A small class-conditioned image diffusion model, trained from scratch: norm layernorm, 245000 training examples.
Rows from block 13, named by matrix and row number. Rows with one number belong to one neuron. Each number is 128 + 24 x the weight over its row's rms, rounded and kept within 0 to 255. All counts start at 0. Numbers have three digits each. After the name is the row's rms in percent of the matrix's.
# fc1: MLP up (model.blocks.13.mlp.fc1.weight, 768x192), inputs 128-191
# fc2: MLP down (model.blocks.13.mlp.fc2.weight, 192x768, transposed), outputs 128-191
fc1.559 081:146131149122119145117170146109130093115088119131128164104142147105111110077105140145109083146113104109104122118153158178135136110143149115153074139183133166098123116155127130135122116132102107
fc1.560 089:114157154152123100151106121121132058145148139130130130117110138115128136129145138113175109088128177116093068117146155147149154116105105161101120142110098062167103133132173143137079172100128130
fc1.561 110:149102115137118105120096157149124058131091125113151124080150108107114111130105165106132121104108103150129149131095156151145094122136143132093116157135084093092124112116120151118132136146150167
fc1.562 137:131142132142120155129127101136170102068101095164154120116119114150132137147121134154141106110127129123139138093091115140144120121133096121138162094115106161148151132167158133113163125141095133
fc1.563 098:103137090137130127123155123122116117143134106122128184142134104132139137145138105148149131146169118165148169138123144119112106108143113122131136142130089129085159149113141104131121133114155128
fc1.564 068:138128121132150146083118085108151138128131086138106151122149120105171104133109132127186123116135105112149139147171144174093175173123148123119114122131128144116150090125124110144129140155098060
fc1.565 104:106132134121107094127127101092121122102113104144135123129143131174144084134108159146107119104108093080149142123154106125116178130093109151134109117195142113135125094127137099177138103143107166
fc1.566 124:133097133133082112142130118116136075093087146150154126155100144093162116095086136118152126149158140099110133116090110099128152129130101122116150143133155129142128116110128175101104102103164127
fc1.567 114:145130168157078109125098119141130049098131143138136140136117150159140087102151137113143169081128160122105116115117122134140055128104119129109140140152094168133119100117118122130109114162082133
fc1.568 083:138117119149110146130105124106093103104107093116149177125153101091189123148114144071185077115137168118123121125098103129105137158108135144139101146122096118106145118101172130097142163138125105
fc1.569 110:143093097127111107139089127141115070145147105150119123106116124089134128147131142127164162108128132124102116118089146167135124113115148122112141150114089127111124133141147190135160160145120170
fc1.570 129:156132152116116155112139129128086098123125130101142144081109130144140164119108121122087107094082157134131158120142132154172129082160127117118122112209140099150123116113152088140141094119100092
fc1.571 097:095121120125123150122146107140120112069121112156164134114114104097141098157159104144156143118128127136130175124170125104142086147160118101144138118139091149127121117150112098119094133156147149
fc1.572 093:148108137130114115128121106123133099127108148117058173130108136140128139137162127143103098136130160116131126156150113113148154106130178124169145173089156116154096132169115128153131142134085116
fc1.573 085:085163127115123134096166127095137081088077130111163135146135103145089130122110115125144132097113153122118172137122134092124178138145111136123098139137154122097130104131139097125106114129120157
fc1.574 102:141140097119139151156121166102178038151128155116123128129125117094079111171098131151164111128121133117153103133085126139103139138159077126136171093096160125146120127114139113124126134106124158
fc1.575 093:134085180133120105123134118065105079124120147110132120135070100134134102155143135167118164124124136132171155139099120129143186164109120142132081116116162114146150134138113133100103135125074154
fc1.576 093:118103162119171125163117132120166079149127157101100096124119115155113130108132137140176158140161153127107118119114138093105137202086141126120141112115138150097108149149137185115123163152147110
fc1.577 109:127105165107131147104111136117114070133113113100167149100143136134118109143109109172138113139088199131130151121182133151150149104160131116106139116178156145106105118106168130179084119124118119
fc1.578 065:097134101129143109105135091134121131103148087136163129135113120119104086201117134135117158148121124137142139090130115117153104117136108113099146132109086102120135113119073076134159138107157102
fc1.579 124:144126133116109172116119129161143140124134131122143147114140122148120151115117126097182108094090136155151121133076143141103138144172118138131149164142111125141159131105148111073112138161124174
fc1.580 086:156130120138130118135140128141142103158119126113132153127173078135141118107117145096152128157101102139143163127163097129097128115098099118125157135114151120098107137121129147119108113108131116
fc1.581 113:129091123125099133099141109158122093121110113142138150114111063127188140123130096153131149109114092157096144146116106086131132130119108192146151142117144143158137128125139108092140110129129091
fc1.582 103:131125094132130161114175124161138084139112113107174130110163148081148131126138144090142106146143115138159127106146136121120110113091084133117112117137108121101103098154106091114127079128137127
fc1.583 091:124106139115144106138110149112173087107162165103153115134133130109113106165138127137149149113123175124165125150101118089085122140092124124089133172107141089167159115147122122132109115133117171
fc1.584 082:122102153108124153125116095110102124058115138087106140098096122111149158136164129158141102097155130133115118119107135147188135160113168146167114145136155117136148125135148129161096135128106131
fc1.585 083:125099117129132138094127100116115125135137121135139179113147090182134108157096147114171123198138127131161124126113127093125169155130123127098117114118165149159112108087144108104104148149179118
fc1.586 082:094127149133134047126142131108135128101097126092118116136137113165134137107140118155099146097103137115125156124126118144127151125123128140116099143162136138122128099125133137142142098151119171
fc1.587 086:144094107122117187103113151134098077130124117115157118134145124103128138129114177113176102146120122097108136153117113135156147136144139134119088120097164138110126108102135130120111112126125118
fc1.588 142:118086137140123105130145110165136078098093130149093117086102099091142143105154156127140173067139152126111140091100117118138122148144152172134125122136092136144124119125111164119120131121138130
fc1.589 092:163136167094124132106100128125141081091109108129105143134131122122081125091098127123121110163110064105100102126118135127159103105151125104151099165122112154117117153129154125150135100124126138
fc1.590 095:124102125157112143148137110131144109142129124156115097125169108127085132137107144111120128146145108116139132109135118167110057094156148110121119182103090129161104181135182127113110095095152117
fc1.591 101:112101114156138140157148067137082147134155126114159185123190112113139148177131147131125130140130137125162113082162123111101107115130115137110141162141093123108098138131132124117112139128170118
fc1.592 101:130094157133111133116090172149142118194121159103151112119148083138161127150133129119080127154075076152133135101147129144126132132108176124148148196096116127144066127124147130130124104089162109
fc1.593 090:152115103152117149126124138141097150160138141113149154120200132137118130138100147102173104163118127143115098119099102144090138145116126118141164126078126182152133151144164140129119164167110112
fc1.594 092:133113127155146116136106140103102107133089114124112159078107078102121114148098152129168099147113129155137106152081120167110141128147118137135170110085129149096120100137122120088131166123155129
fc1.595 090:137105165163126186129092126150128122148128138123119136102148152138125187140150137141162130108137130113109102112110116124171158130132189147139151123104128123139129099150145126123102142146105123
fc1.596 105:116141152138140130083151140167118095098113091140121120099132159136137144129164107109124130070134115091093123127172141143122146155165167136135105119153130125125144109055110097156120099142114091
fc1.597 103:127144077163118133118183138133082137137109129181193104168161167118134134154135144145117098133134151124140109103127150132143096122147136109133084163139113131150150128107095086096097129119107090
fc1.598 101:102134099123127134132163124083134097122098132156114166109110111147102163155142136154089113129143138120139116114137136083154101098113101170164156138139094107086114112146167119135109119172132148
fc1.599 118:094091094147151119110150159127139111151116089144129152140110119083148138130167100103148139139171111149162170122151141136137100083103125116098124140149122146134144114135140105137110131101163078
fc1.600 086:154106165139130125113155117125135038132146110077099098150177116147057134140127140110121128132126123094113130119120115114134165129093115120141131136126138065142135150137136144134141082131156141
fc1.601 091:113118113112101092130144084114109108098126140144129151128155105092134099125111152129121127124158167129149142142144118150121119146124141098138153128166145165114151129082120127146110158144155081
fc1.602 061:142100107109107148149173098135071097155122133092113172141129115151123097109079094119124118169151166147102153129105132137131175170138164139156127102130179125151137106107141111118161136118115136
fc1.603 131:100124134088140122141176106175137086125121122126100145085095132165141132145144118149090106139105106154169109126154139115114153137125123142111122137127142088149162116154103111113142133118178140
fc1.604 062:132096130118180127146120093091122130110154143146152155111132132061101119140125120146117145102120133110158171166168165072189149096121104114136140134121094153093159116157139142120076140155132164
fc1.605 079:115103144107125136062162082084150151085102114127100164107117136158154094124133166113162113130147121138133144161158173130108124142128133138145094112157188151125152120108127106124122139138104072
fc2.559 076:160137106145134153173076139147138165119119147138150095121093143161124116150156114175131164132134109114135108114126104115131138141101096144130124113073149121189132153119134127154156142142168176
fc2.560 071:103095169149138108110131121161156155131100131132110106145135155158141121093105116152130128176112139124137162149083145094158127146156153126133150107120170129113083078142109123145099137118148092
fc2.561 109:115147142135159163122085151107167158093132106115169113157143193146144162129125160143116133110100183109086128122118124099120176142139137107132124107152128137114160107114147097144126097088132134
fc2.562 085:160092172097152121156122150133121167129137156109127151115111134103100112160152130108163128118183127157085106078123147110105109137117110121122125117119099131113104173175100154100147178109146113
fc2.563 116:114123147111146131121118122146145179118134147146150091134141119167100131160126150136104094145093106119107115145104173104163155125117110132136146074122167112146085121128108119152129144096139105
fc2.564 081:125122124120112096158143181150104068109123175136153095115101140156095147147141151133088145149139141139107108096114108077149092109134116143110159104118124112119090154112127141119140144091126184
fc2.565 109:141106087136144178106097119182076095112135146158127137119103081081107140160148125133175129135165135147139079113091155141123124137170131124158137186105080118089113162117116136140109164116196139
fc2.566 105:104140131097111121124133115152114214113148128157101142123123117122148135150187139117109105132169108134124115092146147147132135114121178115156152089109113167112133124072100120145153160130085143
fc2.567 093:139152163111167087123152126116156165105141144113062154083138168170114129096119074148144101118128116126125107115162126144103131134145112114139162085117149145118108127172111157170151104124106159
fc2.568 078:126154122119113098144136156133156132090148164133111087128130159144114160120158118185069114150069117135080126114140108101125150139112120154113156095118147138153136152163110150140156130114102159
fc2.569 069:108162146116129151101089131128159159092093097083127135149152170164132152097119144116109138097097157127094136141144128113164175145122154140149151129126156148093141117119127127172134081121066136
fc2.570 091:133117111125141152136078148135140144105129105123183149169175093128123085122120141118190137148164147098124101112128113125112131158115102142174148129100103120132116175099108167140125181120155138
fc2.571 058:117124156152154116128135150130180216141147142155131090129136166142112137125157144111117119108114122096109095145133126084111142118116136119092126088080163137108122122145123107140144109133136119
fc2.572 107:146141088077097169141107124136092162179140113118204139153142081127141131146126136107118140095128115130152099125099120143131157156118110129134123168182111112155141147106149098097131140136172128
fc2.573 045:123127146189134136144084126149160184120177129127094125122135148136141130177157159155119112118101121099124114174129095121145123113076147139119139122092146139171130124159131131150123131148132148
fc2.574 076:118082201166093095131132127140104120136109128112128097094118113162144135107108110108149127160136091146117153096090139110140143130130144142106133078091162127137113107156103119136118148108147092
fc2.575 070:135159095128105159129122144156138097115140094150141152098161061105127125124111138127170098137151073144146105079117090118109108097135109111121159068100069140138140127124152130110191099142178145
fc2.576 086:165143188136086101121144117125120129066112119089131141108142179137076141103088115130093115152125146155117151118173150125111126085131130170105150093149103114119125127183097103186121078135102161
fc2.577 088:124158078158142145158104173163149167103117101115156124142141114118118138105119125111169131107138133094143113097091113146120118128117140131159110098084129093147105146084136120146107152151117132
fc2.578 090:154159111134139159122104129122130160092154135149089174144144106103114104159170137139132094126110176135099087187131136146085151112113104130150123105152111145116180132116165161150133147148122142
fc2.579 128:108126164134116111143116111137150102154134143109141102120097135141155123144127131175065153128158103105117153157149110106164121113074141181170127119120123100132099109118095121176124118119129134
fc2.580 131:115146108106122151096099119152110189114127098117127137145117122121126141144139158156123106136115117114099111142097160127120139137135150151136119145156146156138118121113139144162117168158104125
fc2.581 112:109130123093151088142137096102139133140140155122123120115169138154114127164121097101098115119140089117160130117137116122165156138151107091186154126160112105132123153147103089155119127093134154
fc2.582 114:119129110137127174109119122162148152157109079101143122136120137141126123137132147122117138128126127149074101135106154128110181166107172159115135149130166139113144155141120115147131147148085098
fc2.583 129:168155121097139163135139105120119133161119110156120161106082118138118115086125121127089127161162039136110156122135148154175131131165116094130117116140105191113111148148127125116150111131173128
fc2.584 086:098154055101107144138115124146108092169127129132165165146144081122152132129117084105129137141111102102164115103150110102113125111164088113121120124161100114136128159127145146120134133142195154
fc2.585 060:135129160123103125140133144120135211141134139119125097110108159083155125092147125135082157095124120137115096143157142137122122103127134144121123101131149125088123141142112133113137098146097120
fc2.586 108:161101133132143186107107106158096074091134117157160148140117066107129123159120180120171108163177152118135092105097130130130111127141111134158140201130090125118141160132146122132135148104167134
fc2.587 072:111171131139122118115119096125128145101158141142111143102159131156119145140150094154088080143108095108156108105140113120104138119127128117145136081126093140138145113149151114161164120132140165
fc2.588 113:153104153123139141153150131120158173133137116120110127129113175137128110070125104113122139149143135129118111117105142103101154131146123094157140136151141135116158150211109125097115132131103146
fc2.589 096:142104076166136129127171166119147195171160147134142071104152082156172114188148144102153129076118157114140123116140102118084137121096118133123129096113142123161128122116139126098148165142106127
fc2.590 098:136112130131126154144122145122172165145112138138115106096101129129148142104134109163117154134143084127098152115158122112144164158089140149129151093090150158147145101141115133093179113143098125
fc2.591 106:109154119105110127140115115138112202120123138129098110119143095136116147135128122114105112106138101138106108126116139126110139117122148129141129098135134152112147127133127134132161103135092121
fc2.592 068:136119133106118132109154132124095197119153104134109170138163127130120113124137167145160128140123142134115102147095148145104125132113121119133151183136115141110149120106175160127181164168063105
fc2.593 088:112117122138147133162150109132146041114145157139100122107076133092120124143120125137063168108135116108129157136128142109178111098116150157106111148123118086095104110114103100125108115118165156
fc2.594 079:090114162129150161170117192124162167125109122119155091149137177135131167105132150154083111127114176077094117099120112095147182113120137128135130104125141139122123125142123137127126108090093127
fc2.595 081:093131108139128153114142123132116107167125148138192149139111127143144114151140089116103143159143162109169141151127140090132093134131073121114123110148107090133082125115120105136103159108157135
fc2.596 078:147122139145133148140100127138176172106112155141090101154116134100130120143122140199092129119115140110140169128124117121176127099110089139137133084132180156138158094148141155126170119121135150
fc2.597 137:140140168149137113105122106146152195087149110102093140115161170147115120098122123146145149135128115142075086148119126106086149133102157153109138112114155126095141140168143111168154111154124136
fc2.598 081:124149125138149068118120136120166201126139157130113125126185187119135073130127144132142108118104149096137166166126099135138108110117113097117127095130124107134152113105158123154122157116107162
fc2.599 093:113151142137140097089134102155155163153107123136115072113141140196131119132144141150094100117095103143106122141135149111171176147124129143127132096121159128124098109106136122163124122122094097
fc2.600 055:123151114145134104135130124113149181121134147134136119153146121123173127107134103132154087120120132110168117084133089094129119117187107089151141046125107102131116119137155128149119130106149142
fc2.601 114:145088096135135165145120154132149076115117134146174100150116184146120165104121136111124137202095127112115106105087113118133099118143087124115124175153137093170123130134136144100153124122153124
fc2.602 071:135119132131153115112111128118143193111115142168107076114122154078124131145164129134137158103102103134128109162175172121116129097111086137106111121123139150091147138142116167134116141150152111
fc2.603 117:125087137126081101125091168155089176154135141109173125196155153109140148118119124107139152190157116098148100109122121144119154137138129111149141151124113107154133126097121111123081150123124090
fc2.604 059:105144136185083112106123154166124076138118114109130109133138125206149124110114152122130107211138129142126110098085076172105116148138142106129166152111144111167110128093127114150165104129158113
fc2.605 072:146150089106132086198105170179117106140113151143147093128140126102098157123123088134127150101108103115139111081152104110149126120136128126119160145110092091145101102135108154118133107124165176